{
  "mlp_ratio": 2,
  "max_precond_dim": 1024,
  "adamw_lr_other_params": 0.0011,
  "ema_decay": 0.999
}
Rows from block 3 of a small class-conditioned image flow-matching model, named by matrix and row number. Rows with one number belong to one neuron. Each number is 500 + 25 x the weight over its row's rms, rounded and kept within 0 to 999. All counts start at 0. Numbers have three digits each.
After each neuron's rows are labels from the 100 images, of 14976 (inputs lightly noised), where the neuron reaches its highest value: "lies over" is the class under the peak; "strongest on" is what is common among them. Only what is clearly more common there than usual is listed. The data: small charts drawn from random numbers.
# fc1: MLP up (model.blocks.3.mlp.fc1.weight, 384x192), inputs 0-191
# fc2: MLP down (model.blocks.3.mlp.fc2.weight, 192x384, transposed), outputs 0-191

fc1.378:519421518475498534502507505540487483486512533500531464472496494482542495506521516524543483480488485517505502533487505484523526498497556488499473479469465510481493512466488528515492510519495515496524470548544499530502561531501513550488542470475463502508503444489528497529522454524476520523489461522480508531481546480484503532485504490523489515466508488530494519532505538498507486526520512470512497476476550502489452488510484497554473456451503527451479503492485475485483473496494494483465536525510473485523482485531471535472500474494465509473512487492489517474477505436530500492
fc2.378:486547469492491497503471516483494509478496510454460478483472495495546510524504527505567505472494505499510479546503469492486518546490475503538447497520502490513514491506503512497512471545491458507536508508528507498487513482481511548478434527531517525527526555514485506450532558533482531474530531472537482509506438441493484487535492533458489517476455510531496495490512466517489481500507477474489487505503484505523474496492520478516511566492491506504534490525458491478516459498494498496476511461496522500515510478431513481493472521496516477518492541485514501516471500460521488506
lies over: data marks
strongest on: heat grid; pie chart; items: three

fc1.76:496523442507492524515470483511477493510531467509512521489524499525513488466504504522477523492506503442460520487497483479523511473428455461543527517488455509521549547523536535500503482531520494500523504515488544491509546488487484519510497489493528527501493528482501520463519526521526482506486505473534511497531494485451516477539507449505504465479443502433538513508494508509543535529525510472502511540520477533524511493538506438497487509524463480513501490487489476509474469488511502520491557509521497481471515516499521531502477495518436480496485540488508459483490500498490529527
fc2.76:493477471541499504460501416509531506466461498506484508469514520519490519510517491488503528515471549486453505543494509484472552509500506443483512482467489499472532463488505515509467504471481490491525512510522435492456475489500442533522507512494474529500525474512524473525518478501514489520525474505515510506461462472531552507491490503480485547513530512516489488486501512525496438496497488521495515497529486533529523504516472458487470522518469530513538503515474553476525497523506489480535505511536523500498495535531554491554511501485488499501541522465500496481487460516517457483
lies over: data marks; axes and grid
strongest on: radar chart; one colour; items: eight

fc1.34:491464482488530510503513488556525514486502475515508510479476495536518483506458474503494522491497510509498498518452544489485466543532490464535473538480519470490435475523540514525490464523441493459476458500482448534512497489552553526495500502492495469529542498547518527461513512508498496452495497502512496501449490480516506505484538521527494466477497440482569495524519494484522469472501499453496518508471505486500487471515497515504515507530513510495496471501487516488498487475446526519475502491483460506497513470510501512490443538488515499516531494479519499535482472534462536495
fc2.34:498526467495471539492468542535514502538512520489493525481379467525507530501495529525491497495467501483504494507448542492504532531502476461454497490476482503502452471486547507501487466473462508459492546480473469525498504478495528519497500513498506485518555498455470536527516521501514484512491497505525495498434495524488482479527519468458466467461516458486529493538517508488506518471493540510504494490519486482523498479480527512514501500475491463530520452500480499512474505512536474491493543466482527502485503489495504499491493513497487478511488460483511526494480533503442501476
lies over: data marks
strongest on: histogram

fc1.333:491500482520492484487544496512535492482485502456513477464510486491505518516521478507538551493517498510479484520494525517521483514493482513525529490513516529562508489546468507466485504490494499516488516472557518502493480487467495495458500501508489506517531536495437460489509490482495483579555482470476507502497465462499470487463511487496465499482430471488500451517501512510486517521514470520483507466494491543535516527507515545498533498462471513511515504516523471467494502542511501513494495533491516504546489512524498491518473489567477442531494488467487537497565477526485473539
fc2.333:484545494529500475516489495484492534495489506488452521548513504529510494521511553506536562464502448541478516497463535518443517526479513522473461541441546519525519506519483501500518491504527492493491505488517529500468499481519463470579532485478516494494530479505538476489502539504507493498505523487517517515520476480502536478484511525468488517484535534484459523494493463481525490501486525509503503515500487536483491471487504513487497514488529501510544542478486511515510469489526485478497471519507497479513489489492509494529492495546504467490523497491508460510546578499474568551
lies over: legend
strongest on: legend; radar chart; ring chart

fc1.382:508516461544488509519515478467485470516510469505468510526520512450490468509502522459523468462502470511516532477473477469527469497489513512506506496470506504516514529519545489471527512502503515531507549527536523520479449461534493515539491491543505488521506499510495509494533467559469519526486513519449532505494504493490505517512459545496503503518527478525485480465514512493500465538468479553497484475502486520509549535486502481495509543496488487546473529538503453499562468529534553479489471499528509526506493513511488454484495519526496502476454520498500476552507508490478482550
fc2.382:447517487541448501497531468500532521501509487495552524502478465463487497485494486527464478481514501484469494531457486496518531473468500546486516504491465523534482465499508495495509488468462520498451489508547474480544489491475469504512505519529501487561479447451518521513496523492483505498493497457471536495531479510532512486493518448522493506492472513489502512533488499477543520502530509520452509476490514480503523488484514511502514486538491470486544506496541588504490476471482490499495502544525510554461525482522444492486510530516528500535486508476539494476524496498485522493
lies over: data marks
strongest on: ring chart; stacked bars

fc1.68:530514489526470493479501472529507536507499490502552497444499506499506534494512480507460488511504468497545488495475463519495485465481453528497527485504479471499463483517506529467538469509482500495567507507527475436511473498488508500546505492489503526511499471447515502465491558466465458501559463480497498531521491486479480517515478535515543526447487466488512499497530497481513515498472540487511478538472505473492532488486477511495508477475522536519539553547514515512501490495508461523467545529495484502520476512529515486507533508524505522531503508532535531465487477517513455508
fc2.68:474498521502546470542483534493476468451525544523499511496521524511517489465499529543471522510499501512500480528438503564489483506506475536481512505493503467463514545482524487531478473490512477489478504513495478463527478537513535470491506523528514514512527519569480527532482469502503488500441517490515487502497515486506507517508502481493499500529464491461474449517503503514554492489507476464517526520502468489513549481467492534478533465464472476476437522497539492515464437493491493489504513506494520492527494457516502536501502485505472509472512494506504533574491517492523487523
lies over: data marks
strongest on: dark theme; bar chart; ring chart; kind: pie chart

fc1.30:471504529457461473503485532530434502517516494488501484475485518475496508440531564475480476476477516498526508505478494511527528492489493521518478496525461474452488512501507490502502541457496511489485463515482521504446526504506501493441541503502486500504488458477572553499507467505488511522517489494519493516489461486539539500535552514497526514507500471513500514523485508486524517497510476496457520484510531487470499487488523518457460469527495474489496500497525477481519532514529479446468503517477538510515457476453498490462522517478476522502496534546504497460494539473497524466
fc2.30:505515475492504494540541460473500532513499503477449519522484502491527469537505473459509485494495482538521505500483497488475563525478518482548433525518474494514522517521520487479471501504436506466512508549518474509460513473476489492490500479503494520509429511512436516547516469510501472451499496497528490480537512522487524507498487514502492534489578469474446487506482497489458473473483496474479510493498497519505450486514507544444483458481510546475498530529492503470479511520478520523521493473488514502525518476511532512503459508476488522532505500493526517474520495499489507518
lies over: data marks
strongest on: lollipop chart; items: six

fc1.136:475492490535469520543516479471473526508482509520473491523511501511468503482487499485468491505537486532504508531532500481486489497541497499558510552488535537463521486504526511492521497495542517467504524475507505505522486484508526502474509471491456503503503522492496510552465450487512522517449554464533469469497518483502496482510472498488513478538537472481552487483481535514508520496511484525500513527494497512470485487493502477522541462496504544514494537492491542495494487512476464487470470467502505483549465483537506499475505529464528475513516509472493420517519531525498405496
fc2.136:538445511529482490538476528506501452535536509512493483507472501458494456462515485532468536470566492481504514515502473498531476501521495505466457486520490516516520490506485527475466494447481478487533494523514509476520490476475490493505521536468473498488569528457467536483522503491485489478501478453505490522508476478477505513538506509524503480501451487512510475521506464502497513527494505470473492477533507523477481510496511471519526507529455485478495516473514464502500481480532572523500512500469463495495530494487496484471551549479448509463508510534535479537480517477469536506
lies over: data marks
strongest on: one colour; bubble chart; scatter plot

fc1.369:504493506515480449451509495443492518508472494502502484472504512521508489496492501488529450478514459488562493507486461521507532477561520501485534465527477488526525476527478494505470537489488496454480461466529547473482470495497468472539492517493465480502506511538506511505458531504475497527491452494459528515503456540479533474541472490482516463518516494486484511490504517483500486493536509492477522483493512514537505516474517464494478510490501471498516511534483449532494504465472483526425490492546501456504479507511502478488500498497482466487549499532500475494437461520495470522
fc2.369:477504484470501481459523502516491488433481486517491503535513519526504481477493539508476545511517522485479525534502492490492502501494510518499517486510536472504483494523501538540465524502501495506488532501504457458525511454516444482493520488458501515501532533490501511506493506516506510510537472524496523493484560499524506470481485529548496490509516479515495478431510545531478489459570471487487515485480438482495495513478537491466477497499545488493488540531504487506477547542488502495509484475508462446510484498500537512494525559528481503525481505527528533496534530512513478432
lies over: data marks
strongest on: pie chart; ring chart

fc1.129:508467494507497497498490483481465524494499515482498557517504492524527489494494498499516514497522502490495508450446520514533513463499515497536494530521486513513492479503545489494534465487500511538514485478543520482511488476496504502463476487478491512513486505522540473475527523505503504453513500509518456519455491536517498448551517526522438447504491521532517511518524513549520534501492499445490464448540538536462526483555440481470550509524512490478481537543479492479507471550533489518472524498534487508512509467477491525522471524509484453502497503517460465505482512499493494514
fc2.129:504503475497534488530507515493532479498514508495535497508522518538537553515508490564498495503532496514499473553464478511428524466500511491475526484509503516522535524489500437534509512515552493480520493493533521465543514530506516517517502535470485499514487504460528493485513504514499449510519474505519460506482476533487553506476515479531474514470467496530504539533472490482478478520521500552522536532497511535523506493495466470509512510460493486498501520470532519540511505510536530458506505476524500471508507521546478497502487509567518471492504514557467444513501508479500489522
lies over: data marks
strongest on: one colour; line chart; rising

fc1.365:488523498535480504433458489440491524538494526485503539526485487481500502508503477482474486492487515541515514521489516468502538532464485522487545490475536485511506529520490485525538503465483530480496524460512466474490471506537491478498508526461464545550509535500491472521506499434472475479521551516459495503500519494540458502507530534477482509530548490482513497548520518520521532521476526516525512513512511463511529529526504487473555496461501536509465501477469492515528476546498491482510455486513519475503524523474478494500492532511493509502478522495483470527520541471520479530
fc2.365:486476515534494475558532509460497479492501490502506525497513496505479505479508503492458508524509486498514509499476465516512490544508498551525516512494499479499505455496470508499469510528495490513526503492520426467524487485462522467488527496507481549576531491515462479480525483496500491492509475492457491522507477482495503525494533489506491524467443534471508530511508498483541521511499517519464500451516516494524518486521496486462497546531503454481458492539507481495474496544481490477432449491504526494535462478489487480458470454507535500513546498476463483509469469480536539473
lies over: data marks
strongest on: pie chart; ring chart

fc1.285:519514557548537482524539543493481540471500545495498524471513568531484483529503450529483528512509472520511511494492539469536484502491501469482507498489505481478459525517514496495457499468488522455497490537475462514554470490450488496531546516509499536503548526484490487530493570494526523499490499513505500488503521493498511510492497468513480517534509472494484495481533534479508519490473505561474527485494492476537505532512481493464496498506480497480491555520486516498479449466520509518519509500533512495505476489504493464546474475459522457543507489502493483510485511557528515506
fc2.285:495502470510474529476531490522482486535527475479494494485544475518482563479463519505496480502493522441479472488483532434446513518470513453489495507506497510476452480461539485506543518520472525507453479489499495516523495492505466492488510488499492474535512489492515485471449443494521516537493509505519516528475502478524511468493523555490485496478480515512503495461506500562550467495483521500505507510498478464451476501503497507477491481469502475512520520464472514522468491500516499500538486482541495486519511542518504445472483506419509468515514495509487491513455514532523532521
lies over: data marks
strongest on: heat grid; items: eight

fc1.293:494516494492515499502521533513485484549510494506499546460485520509556497465515425481471462513484481560487501494482504537461489496511476534549494471463514540515503501513543484480458490529520456519483504465480469498489518506507487520519518464496509485523504494486501508505502498488457496514480486523452496474507514492478447502457479516495468499484456467520505504484496474509521500555425506475549491534482535486487509504491496489468503508488512517493493501510478508457534537510510508505468535495511492537537517485463462502519513506550478466549460496522505488460535519538487459498
fc2.293:490502481474492495473518503468515483520485498500521508501478482491518480502505521424442472445497497490466493534476471496492486543510508523495501472483501539481524469507491471514510483488501462525488511510512510519433471487511495510466494481500541480521518484518514559502508477529479521518556472548494557483536489447498516492542447524488442465495490553505494513495507507509496506525550470539479505481522533494535518483561488497521507568519484487506500523518493511551490532513486493509521492474487508488500503502561498479483490475506496480519548518477480500482531524534524502494
lies over: legend
strongest on: legend

fc1.149:486519522498472508506507511533475461472516520501478519550507510441519519483520542514503532486480498550511505513482546526468473529498479526498511485509470490490510473504501460504501499444518528498463480471525462501507479468510509515503543500495503504525507507473515428481494503513451463489503522476496473504492512530484489506504445522492493492490498485506513506497508519476545485472501508495485440490514482517495472519474534531452467469503461533456502489556490489473537467543491480515469451479484491485485505506486508541452529543512454554475499499526503536484499541542468472485
fc2.149:497536482493490499494489490491483514513487540470482527484521497479502458527503462466495517508504504499532534493530557478447534543493490509512455503479515463492497488512538503454466516574575464500511510468495458529469489476505496526522500528541504510509498484562485476467503503527461501506493476508511477512493505528491533485507473508493519500487493534502524490461503509475508510487518501520464498498467488493521485509500529463495468540506494491489482582473513462532454534528519470533485450543481497473512484489504492514487497518535494502517495497469474502517440505557533514510
lies over: legend
strongest on: legend; step chart

fc1.335:473514481516455497503512557515502543535510512527457487484508472496540490513480528483515442488492457482471493492491502529512519505497490485479532538504458501513467479508496499498501468506535515533509500493467496501526485527520501523507449475482524508489506482523525545520483481533553559492527543472497460480482506461504522542511495488489530495496514489495548483509499483507520493482477509483474472574531519489499483474504495502475465506479523509492527484494474521472457529473532483497460482557507492568486562451494489489487519501494514509494514435498517508484516446497511525473
fc2.335:510540493546494522471495523517505504479541473512522482485527488505514478488520483491503478516512517476513480485476519478511462513485505503465519496481523487509498479493500561498486479515492508508520488527503503487487463502499461471470541490508548542445489494497505489519515506555543525476516504523475486461575477478486485485481566477528565558464498523542507473483487455505529523536504502481522547515479491548495477463539506514462521461516465492525476554489513530459490511487493511524455522496479501495494469493494487457508543504479517515490498480480480528495472512510491451516
lies over: axes and grid
strongest on: area chart

fc1.134:489483515488504518499448498488497514525512471500497514525517503455470515527486498494522520487525488501506497500527532506546479486450519457515527455489461537460480525471489436480544471452527531508490494494524502516527517474489513524485519566494489526460479495485515470481503460531480538513525528510525436534518498506509491506507468475513559506501517449525505519546466495473485520476482522556540486503510476480476487491435526500524538503509500496521495531507487554495513497483494519530530466487499522493501503463506543486479493487495506494457449472510493499505494489492500551480
fc2.134:518495508498514479528541513487495518494496503525503520512473520527521521538522502522492518502512520502516495507505513509478476497507549458500495523513497533495471507511452456535452539522559477551519520521545521533512531472505549489526507439521472534489513512515466469522455522508483557498503501478523468534528525477487496485489478482486550495515530455516454521542514500489561501514526501455450480499534514483492494524531493478490539501498493520481457507468508491481511499475516538470501504503491503547526525509503526494489473475501478502564552520499485513527533526503501466476
lies over: data marks
strongest on: heat grid; dark theme; items: eight

fc1.248:492498522512491472495549496492534502517471483499550482549499526513522524494491473482516544505462489532488506515463516473510526459523479492507489494528500459518506474509523502488555528432415493468517511494515504527493524457527519494505499516529510493480493496492500468523527494465479517490486466529521534528545518544506504520510516478496511523512515513544453497504562522503453487447493528507492492484477496503522494570509533518448499480507477503478497494499462511505502510510521535524534548484513493469494487547523488495457524504475508452503469517491485496530485481482478456507
fc2.248:511497541514472484500489512520446482459482516477470517468503489491509464523478521463494505488461542530507544449478518502505486495520509454484514516494485462526491494488557498523457530554496483483534494513495488507477502462513501497439518465456504511506456485508520510512482504469515511486508517509481503510553510523492502531491519492491499565506506508485511520490495516476544461508540546527505487519520461501494522496490538522466516508521520461499475521533502492521461501521444507482486550471525496542454479487440475497499507516478466497499535451443481507475506501467525499493
lies over: axes and grid; data marks
strongest on: dark theme; one colour; radar chart; items: eight

fc1.342:520479498486522488506507498529492496545539432523520516527509525504516457562519511516496495540476526491502504501483490505513544531499504525484503522489495460442509491509502448506524522532520486473506514493527470457446496474549505507525506457459507511502515513479569526476527496497475516488472527480512510460520507503476488440505498494484508489469520519473487514513497524455499533504511533460533515509565481446478549552501506516457485484502502504460510504531501506470549477493474555527508486525506525490530472520499474493504506530516480493490517498494525475524524498477498533483
fc2.342:519549471509510483461471522512488548507514480528488473469500492520498565578481507474532497480470479514526486481533499511458501495500549515540495510537511497497519511538486505522525463479494564513557522555544516489476511471521536507527503508494491474460500491529471509504472522524488510526468512515506495494548469511517557507510518538503518519493487524543465517478496478515502472458467544503501516489472499503476473481469434504513473458483501484532485514488488480518489493499511500513509494526497460521503532484469505501496457483489482508456483488534491511543531529482493527505
lies over: data marks
strongest on: heat grid; items: eight

fc1.328:479515474503511496516504506424477476504540502559509521491482499497502503482489454545498509521497513508501502463476498504529502514489491473515478506452507461483477536514502481501495497499491463482501479442479474502486493481529519539497487486534508528559463471497447415522511448508506534492550520480495480488543516487507487494461497516462481471504483510469554473527513531521482510540470512506509545494478527504520495554484531496472520471479486493469493465500533507505512488526479530521488484488501495477520470516529523504488527508465449529450495483482512475480529522527491528468
fc2.328:506503475494501468473462523484513493477470492490497518510492469498511515499508508539459483519514503506503519583499486454527504492506512503524501506519516457476550451491468506475488508490492513508516472448489501522517492511504489484486468505539457553496491484532512526494486520504483533527480488508455506504517493484453481492505530509507472504503490485496474497476503491471502541507500465479520500565515476482497473561506552438552506532513526526475505483497520511478524478521469522509502474546466455483486451498465513505493490501532508473507480536419500466487512468542523453494
lies over: legend
strongest on: dark theme

fc1.96:490505509508498495502484519465498453489508497541489477492505485493473474510534530469511520517491502545532490520506535529502501543478481497490460498472497515496472454497514472474518554516497486491525511437498556522500492522530507456502485474478473522518520501513498477498503498504466505493490524519475473500504456477516516540476508506490503487538499477478458490486519518514488516491479587572488503500502513481516489501548516510485505520477496515543492479508485532498536446459435526464469468495509494510515468523536516519484479543508532528458522467490488527503579471522513483514
fc2.96:449566530502515444462450498526513488500503441566513507535473509508497506485539472517508455515503509502487518530478495501477495535487522527519427488483521473516509533510515500511515477492442480475508489477493535535488497504483465493527521495471434565504516503506492472487491521516473492484509512491448472504481506486457495488531528504513513524525496497526450504503509482494492509533482498565476529510483529499498518520484472480517493496502509473501492522522510493481513521504486530530477465482453513455521485479500460526547496500526465549512481478466479490479519505519518507517
lies over: legend
strongest on: dark theme; legend

fc1.298:542495548489463503468558490519500501505471490490496522521501513478513521440510531501507539530519472530511548553497494471511518487507487487519536505519495522493469479483521463516487481476534560473464478468530471474520516482479511560486503486475506508496526476509507517539503527522480479522484524504502474526502436515511487508472485507522489521464524485554504476483475549463526526482507490503501525478488524545467506518482500507536486483498529434529500490492511494506501471485504460494460510532484476481495536505492482515538464538460443489479502507512528506475489517521538483550
fc2.298:490503495483493522531407491510460482473508528506497502474545543495506505488533467518527553459492563514536520504529492464475452480535505517478548506494530524459529511488522500524491510508522501494525482487504513474481473507489476490541499500502448505473508481475512490478510483496529518516483513471496446469480501488488527490522496493501478479513480454527502523437505484452501472537452479510495502508488509496521486545505520500534533534506483509522507530559563483513452472503510490500464474536488522489504516473530510527518505538511489486486507488520511529495481504493561503514
lies over: axes and grid
strongest on: histogram

fc1.345:468496448494469504508507512473563518489515511489502510486536461490465517451467441507528493584492505515536544494461463490506478507504452510524525489482490513518500484477490503487483507501491492507490525505493495496468492526484506496475483506524517519504525489490485532518490500504528518465505484515503511523497468540477517484486477510503502506555472523500497524515503485490529470480449523523486451512527523525553494481522527465496470483549540488469493517528486456541501506487485470474434540515496476496485540501557535503533471512487495507512550510509473486498460487470508439517
fc2.345:512536550467491541526492520504487489544471515487529479536534485550443494501463508531536537516515511455532458495465509552460524503460521491529502518504465493494522528476456523517505499495486498505540500500494491514510469471510491477502499518540510492492472483494527476501488520478486545501496515490487508493511514496545512537458515523454507456485525535486485519462532454479483516502463499520532479469483481530442489518493413522510497518468483500513478489520477529463502493476525501545440490481490487512504519484501505531497486476501504499536507493536538505518517518500539505531
lies over: data marks
strongest on: pie chart

fc1.309:488496524501501507519489537487476507509474498483471536512517504507487556492502516483458515501547531460536518583497503503494510472491482505549491530490491514547520539505494512487552492480480523461504518505483484481507506519486475470426469459478513486463521499518475460490469514535531509500462531532522544518494466503502474494508490515510490526509552517514497539523524490462488491518471537516488510463546547523466488503475507475504506524471505521561501499520519473507540469522516508506488488539496529528504504486429531484504473494533470500493492527524522479480474505523482504458
fc2.309:498521476522508546497539497519494538476519453544540527518498473511497476492488517502471522459522486504511488441480495488505502502485494508495523506485502445542530485503500496492488515439454468505481523503537472486525491505541524494445521476501531480489495488496525497477490483517466487480555474525494561508511538519537479502494507559482474496454525484531528476561498500511529505455503507497523529506498522495488498507480514476492499505555494489429465558471471547514508466500502505506480503489492478504482466542518484523486493502525530487458484502506504501540471453506496475483
lies over: data marks
strongest on: heat grid; items: seven; items: eight

fc1.372:497501502529468490484558476489550466514519485470481485500464513456478506506518485547522509483512529497453486536509494441453515487496538487495468467535500509527528488483533506524520501486469519467528521505486503529502505476511479470523517524471503494496520497510488427482564528517483507480520490554511587505514477478512487508514484473475528514471509501551488514534543521481439511471499504493511513484476483503480510554534512481505483495515526438536498470488459485485505516499481527485487500507500524540465486515516473497539485502500481537541507513516499507482483505480485533515
fc2.372:498537499506548510525480503505433512510482504480509496497532528506518490505531512536490474511491483524482517426482471482538513516484518487525483488490479505509502487479473449510471525524494476494499496491501561522489520496493487465471556477525462498485479495465521474527496493549498538486511504464528537526507494497527504512511532540488525476483566516556484502468494527490505500481524516504562556445474504475556462478518489471520518513471468502469457503506476513485474483500500518507479502496469486514490509524491474528503495510499569550513503485498492500543496493460542499514
lies over: axes and grid; data marks
strongest on: dark theme; one colour; radar chart; items: eight

fc1.227:475494538496533523469494503489482537501518479494517480479514513451479494523498487512485511490485507525496482529505487506505477505483497490499489473529493476481489484469521506499538519525483502516493502509513484481459492542488466479486461461511504498538462483497509519469520529494515487479534544537474525450485488549466587475486537489464530551459538493521473477496507505531467542449564508488473501489470461506498489552546490532487491472521515453495526496494482499503506573466481492486490507513477486510488486525521528528533508487499499495472509474511470569497497497496497536536
fc2.227:488471487525530477514541481526470544468496521498464505495496510517510505528506502437469519530518463526505517443561481488533518509462497543502540481517542501462465496491512511491551486491508489528471461522537529478453539497490486473447486535455494495523505506510480480501493486512469508493478512488521507481538504507481508544543519476544504478518514493489492474487522516541480468484487512471456523493488500508448534469498482505567462447445492523522533494521505496481524491463508451528501499501508509509514453485507489508515519495475502493512490462487516485538476507528498493497
lies over: data marks
strongest on: dark theme; one colour; line chart; rising

fc1.299:535525522520488481455407511472532497478530503523487504458491485522511501478474515504506496512508508504457495481480505518483526494512506467484502509503507515499484507482487463511505470489511503461504513478515493436512491540488537493477510496520509468493506493507489513530475448561517501449513525464495494479492504556523547504477468497534478500517492478484532475501528494526469521511493513489508494480515541475539490472479514482458475488512552506490464479530528511476506508530500486518555481464550446472474486462519540476482501506513457506516504530502441481486512493473428510501
fc2.299:453480504487484515531532502499512521498472542489512521511457488521504490501481533472462465510472460539466501502470499530516468474507481526490485475513475479465490488518522523501479483561524467518498487449530520489504526514511503479526481490524487463527525542500527485454476498515511498511511470537467537478511527506470497501513472468527492477528455480490506466495497492501522459536496504486512501532462517476463483476499487501526525466538490472496561500465491535538461521516478500502522506537516462488492528515439481508467475463505486456496473494460446482483529486465448528491
lies over: legend
strongest on: dark theme; legend; pie chart

fc1.87:513530516478528506530507491458511504502518525505475492517520562496454488504490511499455521504451436482488543497502524522506436491535499552490492496514499489440489513485485452476500499508495497465466507488477521509500502461520544546498490485495534529460526484507502533457508507514507531496518533499505572512465511516488488478474506499500500489483519498495531468561440482477492527465480514482476524488472485474464491541475491469495540535521498529468487506503511552513535483505502524488548490488486484517467485508502494496482533514507505467518504478504516436468508523529490510466
fc2.87:539482479495484542530547451500484483510482530518533516488535531442471510480482501510447547507477559501518518496541552509487566460492511494470502513487532524497498461493513470505484525493524524478519496524505493512519469463464542518543518527501543523505498517517489447534444479533517489517512463504502523493546465501501525516484532452545485497480506529507525518493482538498503490487496490486514537507532495462508501521514519505494530470506493485515520505484539505482465475519529498472523499485538518452475512487485499499521499466496529482474519480464489517533496473555489487490
lies over: data marks
strongest on: heat grid; items: eight

fc1.148:513493489500489507537525453511520482476475517527506471528498522494535516500483497469490480492510526471545484539515532473514494531494472491532495509474492530483488474478495540507434564447532519488553480501486502481549513518485502497474507493513503460516510456499511481506507531490502498488491491514503484521511502453511503522465504492483519453450451505517542529512519552490492469537522471510491472494514531556511439495523462510595519505474473525522483522478514463491503475504530491502487499476504497492491521480465515497495504454526466539482495490522482503507495475525497444495
fc2.148:493477476523525482484445542476462531507531446461498498482489491488512481504511492475509534512477425508501506503513521525469509549485499490489456504514489518499523512511476553496537461531512507489523489521511479474501546499480508488553461538495464504535514511511491502503486505463541516499543518469481520482498472465495480507540483502495506451511510479526506480504499440493495517515528501478504508500485520534476482497480450477569499515502536443492514528534514499533475520471481477527467509532484517526493521482511450487492477536469506568503490487522489507526533492531531502517
lies over: data marks
strongest on: dark theme; line chart; heat grid

fc1.173:508509463506525468503448522513476455456478508490493493498499493512494504521518454484507480501506489523556510529518526529538529510516491508460560509453503467521484460490494523549465522478478472509470446507500582492471526518503519501499511523453495475509490513521544509484509500501465525477509522482516513492531484466526473505505480499492472474465480537504519511548509520495542504491489461464519464510467481493490494495521509505449488496467507483480487486481509499544449568489488484486445483520522536513495503518486500501512470468539486492511492457537504492491459502475477511541
fc2.173:541534487546498523481520528509506475497472497544522479538552542538515502505481501488524524485504489480507485519537520445528526487552503466518500517518484515519419523501534505490499507481460485484459515512515527489473489477548493520490514517494500540463510526539497552529519482514495503459501450556541506539517508489517501445535516544513527496506488495460514453484499539473478528513502515483487525493502480455485478526463486522446467515504507505477498532459504484491494475533492509495486500504502467507477472514538528484485488516531482538492470497509545493521505503500487532498
lies over: data marks
strongest on: items: eight; lollipop chart; pie chart